config.toml
model = "spectrogram enhancement model"
dataset = "synthesised sound scenes: up to three everyday sounds over a background"
train_examples = 26041
n_mels = 64
hop_length = 160
input = "log_mel"
win_length = 512
task = "enhancement"
loss = "l1"
arch = "unet"
norm = "batchnorm"
hidden_act = "silu"
pixel_unshuffle = 2
widths = [96, 96, 192, 384]
blocks_per_level = 2
block = "plain"
attention = false
upsampling = "pixel_shuffle"
init = "kaiming_normal"
optimizer = "adamw"
learning_rate = 0.0011
beta1 = 0.9
beta2 = 0.95
eps = 1e-06
ema_decay = 0.995
max_steps = 16900
batch_size = 128
epochs = 83.1
lr_schedule = "cosine"
final_lr_fraction = 0
warmup_steps = 840
weight_decay = 0.2
Rows from block 2 of a small spectrogram enhancement model, named by matrix and row number. Each number is 500 + 40 x the weight over its row's rms, rounded and kept within 0 to 999. All counts start at 0. Numbers have three digits each.
Before each channel's rows are labels from the 100 clips, of 14976, where the channel reaches its highest value: "responds to" is what is common among them. Only what is clearly more common there than usual is listed. The data: synthesised sound scenes: up to three everyday sounds over a background. In brackets: how many of the 100.
# conv: 3x3 conv (model.enc.1.0.conv.weight, 96x96x3x3, each kernel summed), inputs 0-95

responds to: quiet level (70); background: none (62)
conv.87:346543474450493484520437458476527553522499525497494535489460470463468479504489502502547460517515541458515507426546560536471516491515507535466493484525536518478538530486482494530445449494599492476508504491511526509463521534522515486467476577463531502345490508499508448549490618516486484515

responds to: background: none (57)
conv.60:517454473574461505462445427492485528431448553499464488518531487450491553524457437477441531561466546520504574587514449513420502539540504540431510488510542508580515503426524479501463469534535485464507468463493514489465552509537466449551554528422563550478523488498516525437531464490453520497

responds to: thin (high-pass) (44)
conv.52:454494491537492529446547517593504458557461488495499510537507542502545548543442510534444502544440474543514520533529510453513532532489543587512495518558521505596507529496474482562549512589587422513505466460442487511538536504544498479593549468533528534514510446469557511474524549436515506527

responds to: clock ticking (46)
conv.31:516552564491476547505509499555549519633490509491440531484434471494535434501568516613496489505469474456544512467490508572539535544494527487514471470498503518529542579493522528501467430546480507482536505498477528557495528521499560481510550522569555542496463483494522412555462520449428525520

responds to: engine (49)
conv.16:493475601510459493506449475480486501420435519457514493501483472493480467496498447443501484513513528457481457486445502513475438411523470521506553484552512474480490467462520482450651496427491527518543495464489484501576507517523498434461428458405518463469451505500469586534478468497533488479

responds to: bird chirping (50); first sound: bird chirping (44)
conv.0:496504546435471475457468489488567512477458504492488548520497439510439523500506480526470446608514522511530502477522448444370497502484566472461504476551508495541593609472461485504533459514481488489481507501442493574527538540527551487486505534389541545479477506516510461520501482510561555500

responds to: spray hiss (25)
conv.51:558489634474561557511508580481550429530490457471470476488448515519533458551478517547460505540511520515520500531526507506508457476416491535559398500441473466451507504566476494514484476509479458528476445531531511566569484502461539510465496448554459525578454439498471492529510441483512523492

responds to: thin (high-pass) (33)
conv.32:462509497543501523526479473489519549498482504527495491447423428486448494576427465464522521530511505471469518455520552493404494572506481564479468457548557518514505530509511486576445449456597434473531495478534518503428539501510508473454475588424514479428445486513456456549464545519500485486

responds to: thin (high-pass) (53)
conv.79:443539508535526521546501524502591537526501509500538508504450472435470460589395558501505478505483497459507459464471552497452437509470484577498499490518501514502480526521448494641453494467623428522523509469491514492484472505489483511515503518486493540480463468543534455541490575573542505510

responds to: number of sounds: 1 (67); background: none (52)
conv.77:465530508493477499534538503537492551517474503545498491461418443509457459464620465487554482533530489505452487473563534473443487563492505493522496467557579494519504517521512477425480474473491604492506542488483527504450550527496529455426489562439503445412405519489495477563452515478528466464

responds to: church bell (30)
conv.6:457508575512586494430475548527583487485503501456542515568497496491537469478525523496542508511419526467562487434468456514519436430491541463501558541478405504472575495502424431488575464523482510535513481506558540495559458543479513533588476510489527535498481497514530468520464530453450518513

responds to: clipping (26); text has "clipped" (26)
conv.88:487510532536457534558529494554531503451486522498471509469403436506491461543502421488583491543522469481471489432511490476419462561527468471469486444513513507522504517494497517507509447490491491517494478489486517518416522522421515483449459550444546472421407508570504437602502503548524551452

responds to: background: none (46)
conv.71:447433449506520459511601534595551503491540455499456490516511486424438499497439476479499453493500462486460443527540481438491504531544510529438531474603547517531487529526428475557529510495597486532514472460474481512466514553507466465514524563482486407487533482537520471488526548489557492545

responds to: background: none (52)
conv.24:493486442539500440552505504552491404457516423548476496508498506495564498434540532488566504482460438519458481456450472437497480505524545457515515493522456466547456424487534504464588521572486584545513540514414432530482452460410487516552514470520458482522496514566465504521520505526504512496

responds to: applause (27)
conv.95:510543449390479485454447509483509493471606467486425502537460422529463535487497498460522526501586488520491568511503534514476529532507549488497447463547479488550553481459368520479508494506491510503470504467429526472476491521471528526550499539453443486470456519511483460492559482579462471427

responds to: clock ticking (29)
conv.55:487499512482474479510561470506555506547538466483515473517475414563475499491512533636528454496446480416511504498437483599406463507493484494492521527411460535494521600442511547503502451469495510511581526514504533525518496512510521576445481508491508515520526467548479455527464518545559505474

responds to: beeping (30); bird chirping (29); first sound: beeping (28); first sound: bird chirping (26)
conv.78:515473495612501555453547490563486452583495448488463445476469528512570532561522453488511590492516386548436582464495503517481463540550486519469492460544521480555517513517511525507490509542515480497496533528496533550491524521493514515552547491435563483448424492492439484478475514450497524565

responds to: background: none (47)
conv.65:507531502490453503488503535538526525492474522450525480517466497503553548509546497520467505552486478521527541520489591514453439457432473490608360509464487464505504408508502528444526456510496536534524499499482557505519500494502554504493459493470510569540426471503538549507483512479554360470

responds to: background: none (55)
conv.45:562493514476490484468478510523469522502509500521529507479513570580533511430526489466435462516543488532497503635506509450546483467488485463574479500482453453434531468461520512438521514511444557525490518532460493465572488510510527441468456433538474492602492527445512567438549453478516422487

responds to: zipper (25)
conv.68:480539578527515527466506548436471483555530565534540507458491522580552488435569483511526627481476475497554548477480492511507552577473517488510513525416492512528564540554578464495450479544498512463529517485569561473511507527493526578533507477564506506478496530478519429526508518461480530453

responds to: bird chirping (31); laser zap (29); first sound: bird chirping (29); first sound: laser zap (25)
conv.33:511481499472491470435506481521518527568478475507464544488521502485504555458510513539385494550510458536543566634573513433509558555453552511556441491548534500595520527516478484497481486570502527476500487497444471508506513496568543491536534483514484505571549465482516526462480509461521410511

responds to: bird chirping (49); first sound: bird chirping (47); beeping (25)
conv.26:492501477470440454494594473512447439493463532504525476499511484544506535474495443516549520499559462529447518484515409539406546524527442485436526482430512531449588542520549520510494463479504504503503511531578544520510493535485557510423453549476488536488539556463429483482476491448551576458

responds to: background: none (47)
conv.67:545485492491487433434478479468475489496516489487489521498541511522500541394546472516446541523538498534501554649531493513491547495495540473542488477514527484528522499515504446414510504532461617419467526503501505505504549526564522503497521496474491458539516528460493556444540453460477382503

responds to: thin (high-pass) (38); electric buzz (29)
conv.9:553395517519526550484494502485498464537507499498496526497553525504512486574390500502467503482496488504544476546467424529533535496527506496466526512458492513476494539525483501612501524504497338488476408527520485510499502497487489506533521466555487519566569492491502497467481458478460620539

responds to: stream (32)
conv.72:493467523425528510506487482459499509496483496529534481479480494464465487509493454522531455476611553477497458450520479552401450478572517527437519541447473486437536501482472535470502476435506517562536492550518536615482516530504463469443470514453529538421430518524467526517381471491498490506

responds to: door slam (61); first sound: door slam (53)
conv.23:478555544485565524535487562497600473493489500549472469522434510465520405493557534497535466579531522507537529485571526483451455535433527494544457492469464480491519508466479486472416449591507526529467509506430519586519496521470506461489504507518435529458425486542489448551561527508456488502

responds to: clipping (34); text has "clipped" (34)
conv.90:514499558517452519470489470525595525540497512500504536512489439533471506494516498522480447588499437484529547498490468504350468528487479476495506504529483553507596594439475483500486447528452509498500480455455556489502513580480506480490471567406505533498488479508526437524476496529592533494

responds to: beeping (44); doorbell (35); first sound: beeping (35); first sound: doorbell (27)
conv.21:487527507449503506502518525499544559457491579493570480494477538529426488495525478409553455515560516487506481437549482458467479508465442435473490499483453504409585538526469508508477471467479489577501501506507533439531493564427542480438418558500487499487472559470520424525567507528532544469

responds to: water drop (40); first sound: water drop (32)
conv.39:498471422522431518484495434496537485503400483511496496508474553514489552518538449517460490566482539485494614550519478527448475531503488475478420491485496468460539510383542521439412446581509555496492485490467531553467560553519461452465508553432547507502498488490492495464504504473497469487

responds to: thin (high-pass) (44)
conv.64:454499488486518501555493538495501544474511537490544518525485497460469486593326530479508466470470536482550415486508547473533494475487515573484506522523527520497448495546465467646505516451592414524509473479547490471455484490498511515510483525517482471474518457511553506527489543539531493497

responds to: church bell (40); first sound: church bell (32)
conv.25:482512568462550504576509500397574485532570458506523592465488470495489478451526552597525416504415540469549466490530485507477521476485536502529532521533535554533472556568472399505509455579499516512512509485485481474454507502493462509527532498496509504503534461546538455566516534510526514553

responds to: coughing (26)
conv.28:490488609478566492490470506493614531507534475550465550495477452490476451510492537525493468553484483481536507477498474477421499610466562485520523487473464548559509587484444430541472440499489474463504482508539475552509493499483544506482542511525424487485520481548468424580473508550470559476

responds to: bird chirping (43); first sound: bird chirping (39); beeping (25)
conv.2:507496540532535528594588492509507428582446433566504481429456495542483438529503522479546424517462490524427452507543515441500454522485495515532517462592527484454481548513553467515476465555507499525498526517471477539524503507490485455396480487499489433512477485497480457556452497449558519550

responds to: church bell (44); thin (high-pass) (38); first sound: church bell (32)
conv.53:471435543474433532409515427565464495545527514437477559500524496586533544497445475524427496533511488504545549532515452544524531492542501543452539493498498540510539561487538462541605488546527448473501451479517525518540514537540555503510454499507507471497585480455528556499449501465569545470

responds to: typing (37)
conv.43:515478536486602500513451501475502443428530480577536493493502509503497530513498459551496455543448583524481478501553497452461472484505471508515496505490487529448555490503520436465529410492477511491487495468592511503549474492527459381466503514483568505471460512494474522510404448397420493517

responds to: clock ticking (79)
conv.42:506507504417435489440441526532490552513461520413438511549476456498481436505505497460517539523595472446540502512458485621504516509489559517500519496498519489545506530463396556481504557427495503485475473469434497513491552528519583530510500484500460495454472503476501510478547479567457488423

responds to: crickets (38)
conv.89:503437521559501462425511490499531521440429502487511447516523477485460517458506449498456519539489489514496534577470498549372417468499480503483529520453481508493522495441466485443530490456513581517505489532488517529565523526586461501495488498387487545481466494482447591435465495531507444479

responds to: background: none (59)
conv.61:557512496441502496545487526541592532543550524472481537504486520471468458462555553482472412522503519431508450575481505560485451466490440457535482512524450492394523545436446564459449488496468561552498506489448506507484500537478469462488476534505532526608487494531544456472527509556552481525

responds to: church bell (78); first sound: church bell (60)
conv.22:530479581525545464481406493489554490548465489495509559496543529486530418405520536454509465533527502529530466524464443465521501423504500454492583470545465501484586630509489449484516494526452530477475496545496491542550496547513513426523487467523474522548526545465451476493512487462464520555

responds to: thin (high-pass) (44)
conv.46:407491467551471510562501504570486524437504521545545487497504558479488490565427525419528453475490469507500414448442544429522485516531495548489555543531469490520459420456524525553549534478628452552497503509460469472500449479457437477505477477526466495476522512504510513519529561530542498493